config.yaml
train_examples: 245000
image_size: 48
horizontal_flip: false
text_encoder_layers: 6
text_encoder_norm: "rmsnorm"
text_encoder_fused_qkv: true
text_encoder_positions: "rope"
beta1: 0.8
eps: 1e-08
weight_decay: 0.2
Rows from block 3 of the text encoder, named by matrix and row number. Rows with one number belong to one attention dimension. Each number is 500 + 50 x the weight over the matrix's rms, rounded and kept within 0 to 999. All counts start at 0. Numbers have three digits each.
# q: attention query, key and value (stacked) (text_encoder.blocks.3.attn.qkv.weight, 576x192, the q third), inputs 96-191
# k: attention query, key and value (stacked) (text_encoder.blocks.3.attn.qkv.weight, 576x192, the k third), inputs 96-191
q.149:500509494537521491480507501589498486498518491491538479471487523532493516484506534510420460493481492489487497507509540527505477552526521488543499539486498492523473569503518487482505481490457513529490504481518515451473493471496501488490475490509503465479427560484528491488512502459513492514
q.150:505520494493525450461495450518454503495493464495414503491525519408523465510464459475453451513528496533523513533504487471482466471500472479433495484505504400488505500456550517538486491489463501485403546490488489549501482497502495555531563488493521480527516506505486506505479508523525503632
q.151:496524491497508515522512501438488461470493530462483504486528504470479526512502457502537518509500500491487503511468482487481498515524481511461507514501501524544489495534489520480503462494481490516519514479500529554517489507510496529530518500498476488504528531485523501486499500505516494523
q.152:498498517538463539467461472451502473498490511504577508518459522621467482511529543526506532503469491506489483469510543526519531508499537505552487510461507526481510505544538454458533515533517499473585454501525509456494499480464522416458472480517501493499488486482490522507530526459454496440
q.153:472481510565529533533518554581486498492536513493551476477473499597486521471485541501561477482479444486465529500535544528520496517559537495511602580516512545496481652493537469514508484511393493510532477470523496522462510507503491424503464483491433504439453512537503482458548524484491503517
q.154:506498532470491552498508504447482508498475505463480529513521505446497445500469476491574548512500526521501515460504473497495501496501453503435492483512521460492532499439529513518515499498533473479451518487450515574522509498493502528512567497502495472549559498481489519480496503523502508583
q.155:495457502580514513541488526492528481494517524510589491483464491601467564485523533499461495510478460470448502489509534509505490551529537470532512536498506560537463551595481458473501464493556524513601459507560537423455519503491505437495415473484503491464430520513517466472533486484490505399
q.156:451452520425532506399478469555432531579436455520355527551523516416476349486526501505563496465529573498576441433484531557517501521502497448507532533531468375472523545331584529513578570593506519485314509435399526569551417498498471587527549555535552474646571535394513583583409530487548472743
q.157:494448491545505504535505522522527489505529502536518501478464489567509550509522516506460513505490492468451494499502515499506491522507544490524515524506493564532461530593477495468492463498541530546557486521547501433474507499503512498499440497485518528460444497520525485486514484493506501423
q.158:540544505585464521585525587460580481428572531490676458436447504667533644506493536482437515512479436507407557507536519460501488535524535551518502486473530659520492547638424451468448423419507501532717469550599471427436575475478532402482417432463427520346394468589485424426636499508430537261
q.159:485544486473522452473500476552451495497512478493419489473531509406515478484462452478462430495524480523533531538491486477492470490490485473449522508511502436488491534451554521540477509506414517503405560480502484556486480522514481566530550498505491480508528533489492495510481501521513503624
q.160:435436462552554487501514505641519536539550514589480413479509452458496510499539562560483404485482506461503461394588511522543473588511443450567568538544497466422427589371506525563520482579654519571490458488594530377391495582598532609469399556542495483530413542525521490471485573486480511549
q.161:474458437526465409493460462547496491507502498449509445478515498369546502492474513459350415487549435522490518525536512502461503499485470446456431448467518450510513423497446474546466482496579486508506498565537526472519548518504517444517502455446544473535449527528503462457498492495521494547
q.162:474413480532507449437473486529513495513534487638459464461485536400554513517518496516322418537490518494480498460504479471482484560532456444520451483503495401450446576478405537513494432485576531571464568534549495326460481490554527616430433525498533477470433565497541489504411525483471507474
q.163:491484503592459500493440492437454461547468425540507510507469566534474416525460535487483560504504488513514497463500543515492481498540538472492528498502489487523511462475469445481571501506547480496534484499471521541567515479473555445491514506483564494511499513499538495500493516499519481482
q.164:485440500444494477502506586455559487448528510579458457479481491305557535510460455445371387470536518555475519463507472419465478533481462463489425430497544364454443547465444574555441505463555464509405568571524504365445529502568497644428476493456542455526467516487496455457432536495475535550
q.165:538497480396442564464493503445568523494482556537478540524488513200522484551411452467503489497534559539555466453457440428463498485420562472467449431499543361508492473412416625481499512501599418479347561550434517464508514463543495623421566515437559527647576495429489479495330531499479493647
q.166:512528491607500523582505486464504483455559537465635499483489489716474588501514545529511561537465446482469523449533504507515513501537518562465518539484510630524499537615487455502488437511497512530667424487607484503476535510470552408539432489489449513413449502592530463426622466514470542364
q.167:565526536500516634616516545401542512469539523453569575501507495569472545511490536507645621510492488512481521428490479456511529505490561544480517511525549646541501540574522496498494452494553454496587430478497520584477548506492515480532518475466476569528557441562493468428529473531480523454
q.168:529579497448428535492518473459525521498515594447596524504502497575484534517468482525575549499504525526503494481464491507519527479456503552507458459443515577506555423523485522471492504484523466472566463512498499514521513488449511453508505537506440550505513528510496499497507481499451516416
q.169:548484503455514484452506507577496482531477408465388530484532525423529452501448505468507499526517520519494502554456498490478472477525470486487541501514505463501493483485547496506505508492449494509435549469440516558505460468502512503522568498516530502544555494477468497477498485519556473594
q.170:511455519551501499573503547392574488459521501564562472503449476530515541512516507470484512484502459497462497490526481464504492535504482506542444485522517520496476459534395487478451471448591489500632496550543524395489556510532498519434447460474501443442413475520518482453518511496471520333
q.171:545545481567446473512520554444571476417533499522653421448467512570545638509479491475392465517476418520423570573516461449480493516531450574525449444441532588492506415623381449469440445355477476528721507592587511387486550462481525375423454424459397455315389512555465422433611518464439538249
q.172:492466547480490554535475494354484498518451529492500532555494482520473429502543488495637595479499541498543471402501500518503541512482486525486469499521491518486517457460484496493535528540611481466524460497438540513542497519499469544461512502522490459553538460462512564526494504498494496472
q.173:406400487383561517430450440579410547678428519472296572603552456395438337465577510563648523459517606445631393439453541610550542497457523391511569577580422374518509559333633564526598631683513544484267507378359494606552359562535431610562549621581618529705623522393571620636349505492586421769
q.174:490457486542494463524488495534518502514546492528524469496478489582523533491514537502422492500505488495487499480513512503518509480489548486547505493472492530495510470549486460506469502481557510497552474538542459425483509502477518455495434503472521553474451463529484468512506506501485518412
q.175:527575512452466535497542544447508487464480542441535508477491511469485522519466455504578535508489580529453505521466470498481504517555456523459514481485504523524528484510483538459498470473455450527491524457454538580551504472507515523527550505494458512490540545500513513456518477486496511511
q.176:519506499563520468541520519577491482469519483428486484426484516512537509499456475480453456508511450518461539531526518518493458531538499493458535514528509504510487557502514500515474443463436508518490555495511499579482523499499496517552520479471470487461443529528516478454555505517539501589
q.177:461474527522489546529495519441514498507477533539566485529461499600465488484563535529549544469486518465511474436514516533527550503479539529557495526482492571486507496504496489469532527549561503475577443505509499457521487507503484488457446495511488512480493458487515519528538519471467496391
q.178:588575483576468449561563558476581447359561477524660428414467520570573646522426463444329434559495421549377612620534433394451454473534474575467446423440558595495492428687400450479355389336467462511663523601619489418407619469489549392469479401448413461309407512614431380375616465506406578269
q.179:502469479523494454528490506502521516512496472506462497497504473453536528509517479479435495514502473505490498550479466483496500496487474504493458462518482503546506380527433506502468500428554511525529519530498488500525507516506496513525497508482552518500494458529503498486477467524537508435
q.180:503451507470539477474500463519454509512471451532366526521517496383514418495484446461480466516531538516528492503487467475477471486505469446445488490526501370498500478434545535547505510521529508486362538476463506559503494533538507614541555506506571482589545504476503535503425497535552484655
k.149:525472503484465481488471502515519477466513501531559489510494505428511476557493517547500498505523525545463461467526499524512504509511486497447416466511479458443503420517451502467481483502538479538502497546505526457488528460505522504478497548514534473502512526526458491456507508507496545491
k.150:517463549502515512494476509527511498533515506512502499514463504586490502499509525489539485483492500477518486477465520504509525476479527562514532524506511564536511454520519437487504507480455473454505468499509484450497495469490489440506473545493469501460483480482497509499549471515470530430
k.151:480486537485512532465495488458504509570499534506456559541548525542474509491485518471527482495518495473565505515436522504501512529512451449525521541536506500548469605518520498521542471518496541518513490490493491485492476534515482467549484511511467517541473531468548532537452483503504458483
k.152:518508461539472477501512478482500511470491478481498443453507489451524467524510510483457505500517506519479508452562494464490422555527477505502461478468486420472457483491439534487475477518575517515529525553517525445501514518508544612440509478544557475509488516470462460478447575487515482486
k.153:503507476466488492513487470541519521526487527483532535503528480469471509528501506536506562507497516505496458498487486507522472482477530523455326466483477501481487416506487524462503510542515495525485483487507530509491475491472501503483508513527509480524537484497491503511549471496502478497
k.154:496512516519509484504476488492492518556500518492491481478514505598471499483482495504520513479492490462538494461449561496502508512461525516533589521499493569553471496508505470494517525502482509502511472497511497473552486491470482472527473516493514486473457509466526483524543467498514510471
k.155:502536497497497546481518462510494523428507481500520517483524480422527516543465534494485488538530513549489505492551462454532469552532472470502430471506509389411440570507466555524526429554542511555514510550521518494428520516529547539500515460557507463525509545534460464467437548484456514544
k.156:536469536492489481515478629478507515534487405535483508505477504494502465531505534520535489485500491515541485451444527491497514503473552565582588464542494538540537439443435468487543513435476465524460462547466493454628490439497508463528514558462567607501501397486482524518519525512529543422
k.157:471522479493489536479516496491483504429515489517497503510497495403518531497494512512477474518519489532489502527549440489516504534535429455503441499506494407411492545503487531531504453501540488530508513530511501543453512539536539520489520485516487490524518526524461502479422557495470507543
k.158:489565451505513504502515355518483469442513605448585499494503465468513511498486482511453529527518524503431486515589457527529468496538450416424365543441474435429469537563531526484455498587542522491561529472561527532361526542497516560478500446531438350460547583531499497469467499463467455608
k.159:512460543459519508490478525542500499552494511501517519541480519572475498520505519509539495495477504483513481508454540522489525466472525555479484531520505573562514466523506454490507517483446479450498464499501482481503510464493473421508477538478466516479514472485509519524563443519503506438
k.160:464538451592525547480511490467425490624458400415418507452502444508460402512577526551590495470503560549506484413494477538539530490479526389554499452543472438360509653409574500531593540485545548500346520401505524559483375506543501533497555486551543452474531392530448573525526610537536454517
k.161:543484572459497523574467581539508497504484509539545548530487499503500441547485516508579571519516527485474495497442477502525535443469541531561650481511527606518492454454396525470536527494494461478463464511472439522526506467493516481493497546511550541560506468474443497522518486518503526476
k.162:459558462465447552594422545389490505371471505504531463520449596377542451502476510447560501535514466499518442578442526566532524559625543444450605524523520485508506515396330539477568503529494400458481471463503520531560520457505413553389559449453620578557551478391545495485358578458520420592
k.163:528469532498469444472540511540523462556507562513555573526525507539467466513521449533490524556486532471450484465478545517505480449490420514465446448460494530515470457514566541456544463519567494555511497472499491459503491513472516457556501497504478448581449547477507531542574446490493521486
k.164:485499496531470553532379567490474517511476457510525429477465525522503519551512532561607502491477481552525502432432528503520564509528534489516509529520514507479454536404409498541603513452418453554378472481538513467549502448509499519428482594473626504457501419487560528480432513526475456573
k.165:441447587523527574464405556416384494559484384509421456503457530523534432564513481517650401473520476589537515406517478497503610595549526423660566581624442376397531626448495442645565485487460414493386503508556490510538460456544462513526505548412631461456503414535523596510401592594459572656
k.166:486528451449533473497547392563482508439519560479519535523523467414505488456484510490362506497511513485467478577583482526540451460486505471417418494449501419461493494569557509477439495599545545479585518481473482552393524576503494510520511395544442424551534573519474461499524464473513502522
k.167:443498489480523534461564442455441469509521447541476474506558476438532481507484473478573439514512470532516511512598400482532511546545439466610486539539498350341526526523510486582490487583489488493514505531527519569437476582545477476505510468530443344502523543509438502470406587510468524634
k.168:493523479510504476489549438459502510442499467433454474468513499420516504466481502442445449500502492477445531563546466473492455557543485426514505484471479430449476540535501517511450491526537523516536547525509522528449496526533515574483513414530505450481520543484476474484402568478541490516
k.169:494484521484501538482473531493510465558517495537539521531484486536484498532529513568612529493491517513517443439481488505521550492496490531498509524528503569487529500475443495512526510496492469511507460501503484479522495471516510440519479595507470495480499464528488517498500479508471541465
k.170:472604396515477464579420550468455524478443564399490537522531454483482501455511519497408509515439476509498482538407545548518528459537636437435524481449478514612484587436523544494545547533511519530450497412462478601572494550481456520553551459463578696555519458484586509505570451470553430577
k.171:509555416514485493512483379573500501468497677416571557529509478537483511457505470512437568512500559460441486523488537573525494486526529390375429534446464537562448563545577566441469509546526563477536550418512525529428504518479463573489490503543479516527507597495581500513515446473542429550
k.172:467548488544520470540465533450470552586490498418433492495542517523466485447480521428442451501482451465544537490411581508467506520513545468533568526499487516632468584463527480516546534482473531508462491473485508525580444546491463471542504447460587605531472479460567496537567487494593434508
k.173:527477580465493503530502700437511534549481280543423482481472507471484471563533584516554465478477472544571530473424495452487519504451566603635625418558547533508544453384428453526559540410442451520398439566435475493672471425493520419538555508457599626532520311490452527528498541536517551426
k.174:506549448514506518514533484551475479368496477480531480472472486412556525479503489495461462514498490538443514530613409478499486479534507480500449454471507419410544469502485537508446468504535459504504542510513491560447525545534544562455542442505496484480540507538456465444459569488454535565
k.175:475490477486487472494524495420512492561507553526492527499541483578490497517495463530519536508510521476536507435491509515517497504499458440541582514509479514556485559520492534485495502501570524536515516506479511507513486524478497501561459542511520476531468540504553514545440469492510460501
k.176:523478501450490523485487497539520480499499562527582514538482498514490531532520525550539513511483514524515456478498483544508534443478524531474474507495515533466528425526521476487497494518457490516524480499523476459482516476512502435510479541481436489468538504534476506489549467520441532441
k.177:486533455528501474512516515479493507461497488486465492476515513445517504472492465460436480510515483507498540530538503504500448499520472446512479497476503421515482529472511532511499495517532535492460527479486519533523494540496503552494535436505545530512481502494519484506473532494540452576
k.178:502504461532526510450526299577501486474520672457536514496535514563515543445475423491444514531500553475426499543551478528483487490539431439356378586473466494520471532622580554487431471551528548469578557427552513495326507571505491574473449472542434354483492665528558476477498443479469462574
k.179:496499514480508558476545502480487475444508518503494524527491506484526530453499482483509464509493494510503531522525446505500539494507456493496577522515525487476529564489539492522487476491472489481487515464495479554464503554550504484497518478481428506486527522535507514471486529501434524491
k.180:487478524488498520505482555496488513533502463545459486513488511538510497489507508502521482488483490497533487473449508478507550501471529556540579502542505531528533475484475466531516505450461471508489470519488481473546498486507503452538502527475527563492480458510502511504520499514470550424